{
  "arch": "vit",
  "model": "image classifier",
  "dataset": "histories of elementary cellular automata, time running down",
  "train_examples": 295000,
  "image_size": 24,
  "crop_scale_min": 1,
  "horizontal_flip": false,
  "translate": 0.06,
  "targets": ["rule"],
  "num_classes": 256,
  "norm": "layernorm",
  "norm_position": "sandwich",
  "activation": "gelu",
  "mlp_ratio": 4,
  "head_dim": 32,
  "fused_qkv": true,
  "bias": "all",
  "qk_norm": true,
  "parallel_block": false,
  "inner_norm": false,
  "moe": "expert_choice",
  "num_experts": 16,
  "moe_every": 2,
  "expert_mlp_ratio": 0.25,
  "experts_per_token": 1,
  "shared_expert": false,
  "patch_size": [4, 4],
  "conv_stem": true,
  "layers": 12,
  "width": 192,
  "positions": "conv",
  "pooling": "mean",
  "loss": "cross_entropy",
  "optimizer": "soap",
  "beta2": 0.99,
  "lr": 0.0014,
  "beta1": 0.95,
  "shampoo_beta": 0.99,
  "eps": 1e-08,
  "precondition_frequency": 32,
  "max_precond_dim": 1024,
  "one_sided": false,
  "adamw_lr_other_params": 0.0029,
  "grad_clip": 1.0,
  "cautious_weight_decay": true,
  "steps": 11100,
  "batch_size": 384,
  "epochs": 14.4,
  "lr_schedule": "linear",
  "final_lr_fraction": 0.05,
  "warmup_steps": 550,
  "weight_decay": 0.0,
  "adamw_weight_decay_other_params": 0
}
Rows from block 5 of a small image classifier, named by matrix and row number. Rows with one number within an expert belong to one neuron, the router's apart. Each number is 200 + 40 x the weight over its row's rms, rounded and kept within 0 to 999. All counts start at 0. After the name is the row's rms in percent of the matrix's.
Before each expert's rows are labels from the 100 images, of 14848, where the router gives the expert most weight on average: "colour at peak" is the nearest of a few named colours to the mean colour under the peak. Only what is clearly more common there than usual is listed. The data: histories of elementary cellular automata, time running down.
# router: router (model.blocks.5.mlp.router.weight, 16x192, trained with AdamW), inputs 0-47
# up: expert up (model.blocks.5.mlp.up, 16x48x192), inputs 0-47
# down: expert down (model.blocks.5.mlp.down, 16x192x48, transposed), outputs 0-47

# expert 0
colour at peak: black
router.0,094,221,293,225,186,168,242,190,211,213,193,155,229,232,225,205,171,284,252,232,234,236,139,200,205,173,287,178,214,211,203,160,179,179,224,259,196,195,175,164,206,273,136,258,169,181,284,242,158
up.0,099,237,171,226,251,138,170,221,223,222,179,177,192,210,206,169,227,225,207,168,150,192,212,241,143,228,173,240,187,159,201,241,224,221,134,231,232,237,199,187,223,239,218,181,176,156,155,176,206
down.0,105,202,181,282,179,259,145,207,179,181,230,122,221,169,208,239,139,203,163,180,169,200,205,239,197,182,91,248,217,241,229,248,220,165,207,207,271,175,111,214,209,205,236,220,250,224,177,136,188
up.1,101,233,222,147,211,151,200,111,170,238,193,201,203,159,156,196,294,166,185,168,231,196,192,153,261,221,204,185,210,177,192,210,155,200,266,180,241,199,147,220,201,181,230,209,159,238,188,218,201
down.1,104,235,219,184,200,167,176,174,278,219,215,197,160,196,168,184,225,245,248,173,156,188,253,270,183,215,205,243,254,144,204,143,224,235,227,184,154,218,183,246,229,238,211,161,151,246,213,179,195
up.2,108,124,177,163,244,135,278,162,146,261,228,222,167,185,219,155,234,200,217,189,190,192,148,140,184,245,144,180,218,173,209,240,229,211,224,174,183,166,232,282,229,232,137,199,232,166,160,235,249
down.2,124,257,195,243,183,142,177,168,203,203,188,141,181,213,198,189,244,181,218,230,215,144,196,134,211,198,176,162,207,201,251,254,161,207,192,213,249,166,166,255,206,171,135,123,206,142,260,170,254
up.3,100,227,164,133,211,195,225,217,176,179,269,111,190,195,169,237,161,228,187,242,174,169,272,220,161,197,118,107,184,202,171,215,230,216,235,156,153,234,172,194,123,258,175,223,184,216,187,266,184
down.3,115,154,232,247,182,148,141,207,241,171,173,254,216,210,213,204,139,221,204,138,150,129,193,223,211,207,218,187,189,216,239,146,229,200,177,267,186,130,164,187,234,188,232,199,211,222,131,162,142
up.4,101,197,183,196,217,208,185,158,221,181,167,195,175,180,190,221,150,246,224,164,162,158,305,169,231,194,210,166,163,204,212,184,217,228,189,151,223,171,164,168,184,183,161,210,240,228,276,226,169
down.4,102,157,199,200,215,187,239,181,274,157,159,201,187,190,173,244,181,239,215,194,125,181,188,223,205,207,203,181,204,144,240,176,282,212,213,217,202,234,288,194,182,255,128,168,195,181,192,88,141
up.5,100,148,222,160,234,131,173,184,193,213,202,175,233,233,217,236,162,181,166,210,193,209,202,186,173,187,178,252,214,244,163,184,161,243,188,211,230,165,182,227,158,223,143,147,233,250,158,190,167
down.5,088,162,247,241,187,149,211,197,229,161,240,202,137,236,272,208,181,216,151,216,179,208,271,262,225,183,231,208,168,224,253,200,243,207,228,206,268,209,251,152,151,243,223,238,236,203,161,180,174
up.6,102,201,145,196,180,164,266,184,145,222,229,261,197,196,220,198,267,146,222,198,220,249,169,224,208,166,280,176,211,135,189,166,250,236,190,106,168,183,226,152,227,161,208,206,151,174,196,230,222
down.6,093,194,163,121,205,167,165,236,239,176,181,148,129,267,165,159,188,117,251,179,140,227,200,102,141,252,227,220,272,195,211,215,141,221,188,146,217,150,271,246,225,115,140,202,203,245,78,172,181
up.7,096,167,218,174,159,213,122,276,256,277,112,236,158,205,169,260,219,218,200,193,229,193,100,185,175,238,266,208,292,112,107,179,234,209,214,211,186,134,87,218,185,138,296,186,234,243,198,200,183
down.7,092,185,226,260,214,242,206,203,219,224,243,274,234,251,210,213,194,243,226,209,105,200,232,233,238,141,165,189,131,191,236,155,226,189,252,249,249,240,139,227,296,221,147,204,94,227,171,214,227
up.8,107,197,183,212,209,133,194,183,213,168,241,219,160,228,161,194,229,226,179,165,103,176,165,233,241,180,227,195,213,124,236,294,196,226,317,214,150,116,223,196,186,141,241,184,158,178,224,165,189
down.8,104,154,126,194,180,171,218,244,180,224,198,212,200,241,241,199,175,213,226,201,184,178,279,166,158,160,153,214,237,221,217,219,103,289,160,169,285,257,160,244,229,126,171,180,188,150,176,227,160
up.9,091,247,164,258,180,215,231,185,194,187,218,138,191,175,299,155,168,176,81,244,149,222,182,195,141,173,90,203,160,255,179,200,207,203,201,233,113,228,164,278,244,176,225,178,260,247,169,134,247
down.9,100,213,155,244,238,226,192,229,182,188,235,217,163,274,188,169,163,236,194,148,218,205,190,209,217,258,216,183,221,189,214,165,178,253,197,232,233,98,128,204,186,154,210,199,154,286,224,186,203
up.10,101,166,196,187,162,211,136,192,260,205,280,257,181,193,103,145,218,202,191,165,260,208,256,178,203,220,128,196,201,155,144,158,220,160,180,250,213,154,195,221,192,180,277,174,181,156,239,193,211
down.10,097,243,216,248,208,210,210,150,172,252,203,254,162,194,170,139,203,225,184,125,200,192,219,166,253,163,159,212,209,225,161,202,173,206,157,237,221,191,175,189,275,162,230,173,199,167,232,168,129
up.11,099,110,227,249,194,168,206,187,193,215,159,252,174,162,231,144,190,188,155,223,270,236,184,165,260,213,106,230,216,246,178,207,252,231,226,236,237,197,173,188,181,306,196,217,197,137,200,180,269
down.11,093,204,228,179,172,217,227,238,189,247,206,189,220,122,184,128,224,220,141,146,223,228,252,167,175,245,211,155,149,178,224,209,180,197,216,155,239,209,156,232,231,182,176,207,215,206,210,209,179

# expert 9
colour at peak: black
router.9,095,242,218,211,159,226,156,176,240,216,157,206,192,220,300,198,269,248,191,158,176,181,231,114,241,226,151,183,149,270,182,198,197,201,151,152,170,163,199,239,209,206,210,119,240,208,205,196,186
up.0,105,183,182,217,214,171,262,188,182,168,254,157,230,281,204,178,206,199,170,210,184,187,204,128,172,202,236,166,148,188,253,181,156,208,145,199,179,161,159,142,137,185,191,187,108,259,198,240,251
down.0,102,177,283,194,230,249,212,264,212,164,183,250,200,188,174,183,263,135,190,208,223,224,212,233,169,157,212,241,182,161,206,220,194,154,170,131,269,192,234,254,139,215,129,107,285,193,203,237,249
up.1,103,185,201,197,205,133,182,222,198,154,195,250,247,142,217,208,174,165,161,158,210,201,158,179,187,149,203,164,170,149,242,255,219,194,265,195,230,291,193,137,264,189,167,186,221,206,146,165,238
down.1,113,134,226,132,215,233,220,271,282,109,194,247,161,247,172,233,166,232,248,192,205,180,173,219,169,274,159,149,150,226,202,221,228,188,272,237,173,220,207,148,250,197,207,168,224,176,176,200,203
up.2,121,149,232,190,202,182,220,170,290,159,270,214,282,227,203,129,193,176,197,184,120,124,208,210,272,258,137,214,149,183,189,220,228,184,172,191,188,268,241,260,234,219,223,178,232,207,235,145,193
down.2,106,195,211,249,208,191,221,219,204,202,270,169,219,179,205,232,177,198,240,190,235,229,232,274,202,174,263,237,178,181,241,219,213,227,207,254,175,160,188,201,237,173,146,191,276,211,215,135,175
up.3,101,124,203,227,166,219,159,192,161,191,218,212,189,168,202,186,222,133,142,194,180,238,165,139,249,252,227,189,218,263,290,207,187,129,247,181,242,270,216,269,204,177,204,192,187,200,149,152,260
down.3,100,243,189,179,280,98,170,163,150,178,240,193,143,149,179,190,148,178,168,235,153,260,195,282,240,187,239,214,128,105,100,200,204,170,129,141,176,177,200,142,198,224,225,212,242,219,197,259,141
up.4,107,194,247,199,253,120,266,211,195,247,160,223,196,208,100,196,204,237,247,203,196,203,189,198,233,243,159,241,177,221,193,212,180,247,186,131,195,230,239,169,259,127,283,181,259,142,152,197,153
down.4,100,202,191,207,192,242,178,118,196,199,221,178,114,185,223,144,174,154,156,188,153,217,193,204,234,252,268,173,137,212,168,246,191,220,174,266,226,242,137,177,206,250,184,267,197,232,146,222,175
up.5,095,190,188,249,197,178,239,164,201,169,167,156,259,280,262,160,292,221,273,128,225,200,241,249,235,190,227,174,181,181,135,206,162,222,233,213,169,160,226,236,259,124,208,171,185,198,250,248,97
down.5,088,198,180,219,169,154,296,202,147,257,190,216,123,134,188,176,230,193,156,208,186,227,261,211,185,166,173,200,258,226,240,212,125,192,166,179,229,214,179,260,171,281,142,259,240,204,318,221,224
up.6,104,158,225,177,252,195,287,203,237,230,125,205,262,125,266,159,217,229,229,202,203,200,239,95,215,177,259,191,169,136,182,205,170,278,211,222,145,189,179,230,140,176,229,151,183,254,214,237,223
down.6,097,156,187,233,220,210,146,201,145,143,163,184,200,281,184,297,182,181,233,199,166,167,217,227,181,133,195,220,158,226,144,195,298,244,191,277,248,197,128,263,160,301,233,185,174,142,122,238,184
up.7,093,199,208,177,170,140,278,145,160,182,136,82,207,188,146,261,200,208,214,176,206,253,152,215,198,182,232,233,145,176,155,198,254,189,188,228,201,169,233,242,187,238,177,258,246,186,168,207,245
down.7,107,183,199,175,174,242,133,213,183,193,162,222,167,235,132,232,177,125,287,213,256,225,198,170,188,211,195,202,298,72,224,187,241,215,169,193,172,146,157,207,173,246,193,139,261,283,142,236,287
up.8,112,236,191,177,117,202,180,209,184,183,234,185,201,228,235,243,137,222,155,228,253,233,145,246,125,176,181,235,228,190,265,152,257,292,215,217,199,192,294,193,152,206,205,192,186,176,151,213,135
down.8,106,171,212,209,208,243,230,151,246,182,224,299,148,262,198,160,178,158,214,249,166,230,188,228,218,173,255,178,162,98,192,176,206,163,219,216,181,247,154,239,224,137,232,221,155,219,192,151,229
up.9,112,223,191,166,183,171,170,176,252,201,242,251,232,218,154,188,206,178,148,155,199,211,223,201,75,195,190,164,189,180,205,200,207,234,175,153,125,271,227,138,135,223,256,246,173,240,183,210,159
down.9,110,246,203,87,148,114,225,203,188,195,219,205,190,123,148,152,258,179,200,237,274,243,196,224,126,193,167,246,248,217,142,195,234,229,217,229,285,252,166,264,213,199,139,207,220,201,255,120,175
up.10,102,151,210,203,156,196,128,127,183,183,184,230,226,148,190,191,245,203,167,146,285,256,188,212,214,219,133,230,262,171,239,235,230,157,152,205,174,264,200,229,182,191,247,230,224,158,112,166,213
down.10,103,288,183,270,283,232,202,216,222,208,247,218,211,234,228,204,194,191,241,221,233,180,214,238,139,177,201,240,210,208,180,128,171,178,244,216,132,136,114,178,179,292,209,150,149,247,217,289,150
up.11,096,204,131,160,227,197,177,223,188,318,216,161,154,261,212,199,191,242,207,165,204,234,215,229,179,147,176,198,183,175,203,210,196,228,193,146,177,232,154,202,226,268,175,159,193,83,236,182,193
down.11,109,171,227,212,172,120,236,187,241,201,208,238,150,214,200,212,157,178,237,181,114,123,158,234,182,196,219,151,211,176,266,188,163,236,196,193,161,288,179,168,182,175,167,137,180,201,170,204,185

# expert 2
colour at peak: black
router.2,103,224,193,239,218,175,215,212,108,187,206,222,243,247,228,211,203,159,234,177,171,166,159,186,214,224,189,225,240,272,184,175,177,137,165,241,127,264,139,131,174,181,99,237,187,221,207,178,229
up.0,102,166,198,123,146,179,185,183,234,101,211,257,260,258,266,165,153,148,191,224,193,221,223,224,173,156,224,222,220,151,197,180,199,188,167,120,188,249,241,193,206,264,209,129,224,261,225,205,223
down.0,102,250,67,170,223,209,198,129,236,134,250,161,156,213,172,204,205,189,180,247,220,263,188,251,167,236,198,112,205,187,202,193,201,199,147,139,179,188,161,178,168,145,248,161,222,125,91,180,221
up.1,096,185,173,191,244,233,248,175,234,202,208,301,196,161,215,227,223,186,189,136,235,209,225,127,198,216,189,201,254,268,272,240,225,221,154,213,228,210,244,168,177,127,169,195,254,231,168,144,197
down.1,114,278,166,199,185,187,176,178,143,190,197,153,225,136,220,192,180,110,195,236,196,211,229,224,134,228,209,150,144,187,229,229,179,200,169,234,254,221,162,216,138,273,282,177,235,132,191,220,228
up.2,098,184,143,133,198,168,169,209,170,171,188,213,197,203,209,195,219,178,228,163,171,229,175,219,215,182,208,289,195,190,208,137,162,282,183,227,143,239,242,249,201,216,248,225,193,171,196,144,171
down.2,099,228,163,256,166,253,175,221,179,173,236,298,151,188,228,208,161,173,261,226,247,148,256,220,157,187,213,203,178,188,254,288,234,190,173,196,216,251,194,173,159,217,206,165,191,166,204,157,172
up.3,096,266,204,184,239,182,210,198,240,205,257,239,177,126,266,212,199,179,223,212,222,219,203,177,249,159,179,164,195,248,198,182,215,198,230,256,247,176,235,185,175,122,194,176,224,135,248,212,184
down.3,091,196,187,256,199,159,201,189,238,165,204,103,200,212,180,208,190,209,180,237,243,150,182,193,184,165,200,154,158,227,166,170,192,156,194,244,181,192,157,131,175,176,184,268,209,280,174,122,301
up.4,103,217,202,142,180,239,184,145,249,245,160,246,186,183,137,227,143,203,221,185,246,192,227,213,225,171,203,200,254,143,273,291,157,155,237,202,243,215,215,227,121,162,178,186,168,218,247,137,241
down.4,108,226,244,226,183,196,146,172,191,209,192,241,193,203,250,154,283,120,165,166,228,204,173,100,188,197,194,226,177,208,231,213,196,211,165,150,249,118,237,227,236,219,211,259,204,123,183,205,175
up.5,100,151,166,208,196,163,139,171,193,179,264,219,187,269,188,157,257,266,211,118,150,199,225,198,213,152,162,226,164,197,223,228,108,205,157,140,155,238,215,219,224,207,219,237,181,230,245,211,205
down.5,104,218,180,267,171,296,223,153,183,211,166,187,209,149,212,159,243,184,216,182,197,200,191,217,219,194,223,195,182,176,166,190,182,228,110,199,214,255,255,213,161,198,155,214,190,126,224,140,207
up.6,096,213,148,216,197,223,283,234,153,257,187,127,216,265,159,241,285,222,217,210,244,232,213,230,227,95,192,219,250,222,151,202,217,208,157,214,250,153,226,270,149,184,168,298,192,167,213,151,197
down.6,091,290,208,226,256,193,153,163,222,215,229,305,150,150,147,184,181,185,224,190,198,236,202,312,177,196,221,246,194,174,197,192,143,211,239,258,161,235,164,168,188,240,193,186,217,173,176,191,209
up.7,098,226,122,199,219,261,180,218,194,118,192,140,217,140,235,246,178,155,190,213,214,196,161,104,282,161,267,213,215,175,242,216,185,240,155,184,185,248,180,179,209,173,255,190,180,178,206,224,222
down.7,091,234,162,166,164,208,213,231,225,287,181,225,193,280,184,200,207,192,229,273,210,227,151,237,176,224,166,246,212,256,164,117,241,162,155,177,258,246,138,263,199,130,159,203,235,180,134,219,191
up.8,101,200,116,261,213,199,214,179,212,258,197,223,149,216,229,208,172,242,197,211,224,164,168,220,186,191,219,210,167,188,158,171,276,237,135,220,184,140,169,180,278,202,219,167,151,195,263,210,231
down.8,091,194,209,185,207,150,146,202,172,238,248,252,139,157,171,211,169,177,235,219,184,172,224,218,256,259,181,235,176,159,233,196,204,240,251,102,228,214,153,157,177,70,166,240,167,269,198,194,201
up.9,092,227,198,192,197,180,173,210,195,206,197,143,219,226,124,122,140,223,199,234,268,253,212,155,333,214,130,126,143,176,226,197,162,189,188,164,253,197,175,169,227,252,217,194,124,218,115,237,150
down.9,090,168,160,164,221,239,152,248,224,220,180,190,137,273,226,126,166,204,154,224,214,203,175,114,203,173,222,178,146,275,111,250,225,175,295,265,206,180,218,108,209,194,202,251,235,131,170,207,203
up.10,097,179,213,142,253,173,182,240,231,194,172,171,234,183,189,253,104,179,229,217,239,257,181,237,230,220,202,183,108,148,185,205,222,123,185,225,182,164,288,189,232,198,187,170,255,114,190,234,189
down.10,102,198,177,131,200,241,133,203,169,114,265,169,209,177,196,203,161,184,187,203,271,171,284,156,193,154,136,145,268,155,213,170,173,284,201,230,104,165,122,184,238,170,184,175,245,250,219,197,170
up.11,091,127,198,198,231,207,164,154,162,236,153,208,185,280,279,179,177,199,195,226,213,247,216,259,217,181,162,204,229,194,174,316,190,215,222,260,175,193,251,209,188,105,222,261,130,195,192,190,200
down.11,090,156,203,196,171,201,283,179,258,194,225,193,187,207,205,166,230,206,227,219,177,291,170,180,171,200,164,151,275,126,198,194,263,213,146,204,220,154,270,153,106,213,168,247,231,150,229,259,215

# expert 11
colour at peak: white
router.11,091,175,154,142,207,183,155,191,308,232,251,234,237,218,267,202,195,184,184,215,196,157,160,247,173,216,192,140,289,210,194,179,196,176,213,208,129,168,172,220,154,138,209,226,225,247,145,151,274
up.0,096,236,150,211,180,224,288,215,200,191,125,229,222,135,187,231,191,196,216,221,163,235,139,220,241,104,232,242,209,235,217,130,235,167,253,236,179,205,226,192,227,206,191,262,252,110,191,139,155
down.0,092,201,266,201,163,216,151,143,147,127,222,145,152,218,254,161,283,251,239,166,182,195,268,161,195,154,120,188,129,188,201,251,179,223,176,201,178,215,206,179,191,145,177,168,144,169,276,170,188
up.1,103,205,162,173,245,163,253,181,271,288,178,167,123,158,238,193,255,233,147,235,163,221,238,208,243,140,146,230,191,214,150,181,190,218,284,182,224,215,181,188,285,233,193,160,167,244,142,296,253
down.1,099,217,277,207,191,191,197,157,196,251,174,195,242,144,206,244,225,195,238,157,156,177,162,199,183,264,242,152,171,212,232,203,224,171,186,235,176,196,221,208,155,271,185,176,245,149,187,234,190
up.2,107,151,209,147,212,171,154,213,216,242,209,168,200,179,170,195,201,179,182,258,175,209,210,234,276,189,228,203,185,206,154,279,274,226,176,208,143,203,239,182,212,224,181,185,261,212,186,247,246
down.2,103,224,210,189,211,227,157,194,154,203,232,213,207,119,189,181,168,182,235,190,222,305,190,180,199,205,167,200,204,228,301,198,169,219,295,238,277,133,211,185,253,111,160,208,160,193,243,174,152
up.3,099,168,192,170,164,175,239,251,222,232,252,199,197,182,187,260,174,219,191,237,204,207,160,203,189,162,199,210,279,224,174,148,184,166,170,197,241,238,241,115,240,220,153,187,176,189,232,80,198
down.3,090,192,155,277,172,177,231,154,135,129,184,247,222,189,161,157,226,217,203,143,190,238,209,126,198,151,127,236,158,229,251,201,158,179,181,226,258,194,209,171,193,171,242,258,168,198,136,303,175
up.4,105,175,186,283,228,159,237,233,224,206,273,239,231,193,135,201,190,235,280,147,171,248,261,282,227,236,171,216,126,177,181,285,185,254,158,178,233,95,266,233,172,156,239,208,201,192,178,254,173
down.4,101,225,245,204,252,243,153,226,173,156,185,218,280,177,229,182,200,152,209,179,173,196,137,189,75,193,192,284,257,223,174,184,225,223,200,264,248,177,187,244,292,214,192,258,179,178,199,212,141
up.5,112,225,249,234,217,121,214,181,218,178,225,239,183,217,119,215,262,175,205,282,283,214,221,169,228,170,146,215,194,195,190,216,176,159,187,138,192,224,208,217,194,257,90,197,171,173,152,189,203
down.5,098,266,157,179,232,194,224,182,191,202,204,214,268,194,120,260,199,235,192,148,237,240,132,204,246,255,178,185,265,171,186,188,190,231,248,171,170,209,279,189,201,148,260,214,205,263,239,254,206
up.6,092,276,155,193,186,196,199,214,145,230,213,180,253,139,136,245,155,211,206,273,221,226,190,253,146,201,188,200,225,205,180,288,248,167,141,182,175,207,234,338,232,232,230,182,210,213,158,241,156
down.6,106,155,190,207,159,167,104,194,214,262,195,190,238,268,201,201,215,193,213,164,218,157,146,234,139,189,189,207,211,147,160,180,227,172,210,208,259,190,299,214,237,215,283,177,232,156,240,249,198
up.7,102,226,169,246,190,190,204,137,183,197,188,301,189,177,183,151,143,187,171,245,179,279,163,217,188,213,233,236,255,112,150,311,185,242,184,189,157,269,200,203,175,188,287,178,143,198,214,175,213
down.7,112,237,218,208,206,92,174,250,174,232,255,173,155,232,185,215,153,241,147,230,248,193,189,174,196,182,219,217,169,249,195,163,174,242,215,126,232,246,256,159,196,279,189,208,183,249,190,227,225
up.8,107,245,121,211,225,140,217,180,196,193,211,243,226,230,196,202,223,185,222,196,299,255,184,279,227,197,214,161,165,277,240,136,267,198,189,195,117,176,179,232,274,185,249,223,172,186,113,222,222
down.8,098,200,204,196,120,147,220,204,176,211,159,185,202,184,131,180,261,158,189,191,179,252,180,217,220,178,189,190,188,147,177,195,200,216,183,156,241,165,231,202,220,138,139,183,231,199,221,153,229
up.9,093,208,252,208,190,188,223,240,167,246,166,247,205,168,189,214,166,156,154,190,252,193,183,231,190,215,198,201,209,227,168,275,204,194,170,187,236,173,234,214,149,227,195,126,158,239,159,202,227
down.9,095,198,139,214,168,196,233,218,201,288,232,171,209,249,243,223,217,161,228,156,198,208,150,167,251,167,211,185,261,205,219,234,181,165,188,238,252,185,302,202,203,163,216,189,202,172,331,251,238
up.10,108,180,217,248,241,230,152,210,245,202,236,189,183,256,256,209,241,175,303,284,275,200,159,245,186,254,193,261,168,181,193,124,218,166,207,173,232,222,137,163,183,231,225,162,224,244,182,186,206
down.10,104,181,161,177,238,246,175,260,212,128,140,209,218,297,214,197,276,214,206,201,240,212,170,228,174,194,142,191,178,187,227,165,179,192,183,225,192,191,175,184,161,197,197,150,137,195,120,143,196
up.11,092,268,250,219,177,201,186,204,233,159,153,160,218,266,176,211,237,308,217,220,237,166,258,213,146,206,182,130,247,205,178,220,175,154,222,180,222,154,189,221,216,166,251,153,226,120,209,237,203
down.11,100,227,226,237,215,181,190,114,197,316,115,157,207,151,179,197,215,174,256,226,184,181,145,189,258,227,194,172,168,159,230,222,238,164,192,181,247,125,214,249,213,197,229,175,157,240,262,206,173

# expert 5
colour at peak: black
router.5,093,186,231,197,187,177,239,206,209,136,124,222,200,197,163,189,186,210,173,242,166,214,218,188,237,226,234,279,222,198,205,191,189,137,158,244,186,200,152,212,212,171,154,255,204,211,225,192,205
up.0,094,200,188,148,242,236,189,221,254,214,164,258,185,202,271,201,261,204,161,247,216,197,170,205,177,137,172,231,243,265,238,211,219,158,200,199,212,221,211,171,206,245,257,254,122,143,255,145,199
down.0,095,191,169,167,117,297,259,242,230,197,247,211,243,183,181,164,180,249,257,178,223,175,233,111,217,225,216,194,278,211,176,213,220,119,174,196,166,119,114,194,181,209,229,188,220,178,230,267,213
up.1,098,126,215,261,221,260,178,149,116,234,217,181,179,289,172,130,172,210,152,179,143,201,151,179,159,186,167,162,226,240,161,265,200,111,252,230,226,225,206,180,256,91,177,168,183,132,212,251,148
down.1,103,208,237,204,252,213,188,119,204,235,190,181,204,210,170,227,226,190,184,137,169,210,250,193,186,166,124,184,266,207,138,175,71,173,215,159,249,209,177,182,136,186,202,225,198,158,177,162,176
up.2,091,216,160,216,179,225,173,231,192,208,192,148,216,186,205,174,186,202,260,161,251,141,257,218,167,194,126,183,201,224,266,241,190,218,170,145,201,256,221,197,184,188,200,239,191,147,214,246,204
down.2,089,185,200,167,135,217,181,179,198,154,242,169,165,231,225,162,243,163,221,279,199,237,171,187,167,253,196,126,177,192,198,238,150,216,283,144,155,160,244,241,165,246,217,203,137,109,229,213,236
up.3,094,92,193,221,220,203,210,164,165,200,192,267,145,171,187,218,208,171,152,156,140,258,215,263,243,249,216,157,151,158,201,200,220,251,129,164,230,121,139,212,195,134,223,185,206,227,183,181,265
down.3,102,190,224,164,153,184,299,207,179,187,199,230,139,173,163,229,181,248,135,237,198,155,206,246,184,265,140,258,248,277,239,233,241,205,178,174,184,225,239,141,194,276,192,143,201,206,189,160,175
up.4,103,219,202,211,174,207,257,232,133,199,224,253,193,151,270,176,207,184,156,144,233,226,209,196,238,212,151,203,191,212,244,227,230,275,203,156,202,231,138,232,209,250,213,291,203,131,185,171,196
down.4,095,114,235,258,171,170,186,156,139,174,225,171,171,133,183,226,205,209,204,171,245,102,244,200,300,257,131,217,200,235,232,246,220,178,187,211,163,192,227,205,217,206,237,117,211,183,145,215,281
up.5,094,176,253,251,172,213,151,152,202,215,239,49,171,226,294,210,213,197,212,141,211,188,262,156,207,250,204,175,212,219,178,180,176,286,219,220,301,170,230,224,143,199,149,245,180,237,184,238,198
down.5,098,212,202,174,253,181,178,281,188,214,249,183,227,235,137,265,238,156,163,222,232,287,206,219,172,240,149,235,197,176,75,179,155,187,203,179,166,282,254,220,251,214,148,193,230,208,175,285,210
up.6,096,191,221,221,215,199,252,152,209,179,243,134,140,220,218,201,235,239,227,191,221,162,164,186,187,135,228,182,212,184,218,187,205,164,258,227,236,238,242,173,165,262,247,203,245,162,188,177,235
down.6,105,228,137,242,192,176,179,297,207,199,197,222,148,212,227,222,208,232,189,202,111,232,185,177,226,149,202,206,127,250,225,163,204,197,235,191,215,226,216,172,208,213,136,226,215,165,170,216,196
up.7,104,217,146,167,179,205,171,214,169,145,198,168,194,136,229,211,260,210,230,197,200,211,150,175,158,189,193,246,160,261,153,222,195,170,186,165,233,271,210,204,186,232,201,199,260,214,200,223,175
down.7,096,216,152,260,244,115,184,152,185,187,193,205,169,180,153,195,203,119,212,183,207,226,237,248,229,215,202,193,252,184,273,179,206,126,276,199,194,202,244,232,211,109,152,163,162,235,212,245,153
up.8,108,167,197,216,215,175,310,138,207,210,269,201,98,236,205,214,245,245,169,202,160,227,207,269,214,263,239,203,262,148,197,198,125,266,172,204,219,178,233,212,254,226,122,170,197,272,215,252,246
down.8,105,111,185,141,202,138,227,195,161,146,164,127,200,223,205,222,183,149,229,221,205,235,254,173,288,228,219,262,188,200,228,183,193,232,197,128,159,235,254,124,169,256,230,192,233,199,193,216,113
up.9,095,165,128,147,180,203,227,240,167,208,195,182,232,202,215,215,187,131,172,147,196,145,165,162,218,231,153,232,225,173,215,210,162,215,236,148,210,260,207,208,222,255,248,193,149,227,197,158,134
down.9,096,240,175,238,188,177,176,193,188,188,241,228,205,216,124,204,148,278,140,197,182,169,201,172,109,262,227,202,190,172,170,239,161,249,179,276,282,206,152,174,195,168,272,175,194,164,171,143,255
up.10,099,230,208,117,222,145,214,217,212,268,168,173,242,226,235,201,166,253,241,241,179,159,289,170,149,189,212,210,175,232,213,253,224,178,302,203,240,248,199,247,213,232,217,210,197,234,205,119,186
down.10,092,206,167,186,212,275,176,228,201,233,228,146,196,151,203,202,167,170,214,146,149,165,212,235,255,152,165,165,241,186,205,237,205,182,184,233,198,160,210,195,239,159,216,191,236,238,170,260,129
up.11,096,202,202,235,210,167,151,148,182,234,160,186,235,202,199,175,236,225,191,170,177,238,182,265,138,215,214,174,206,216,239,197,166,182,210,128,213,240,209,264,119,235,167,290,271,280,136,195,245
down.11,100,187,191,198,185,165,197,279,284,231,220,201,195,134,226,145,134,185,211,245,250,189,277,180,193,175,253,218,162,142,184,287,245,300,249,248,187,189,261,161,211,127,202,253,241,154,146,232,188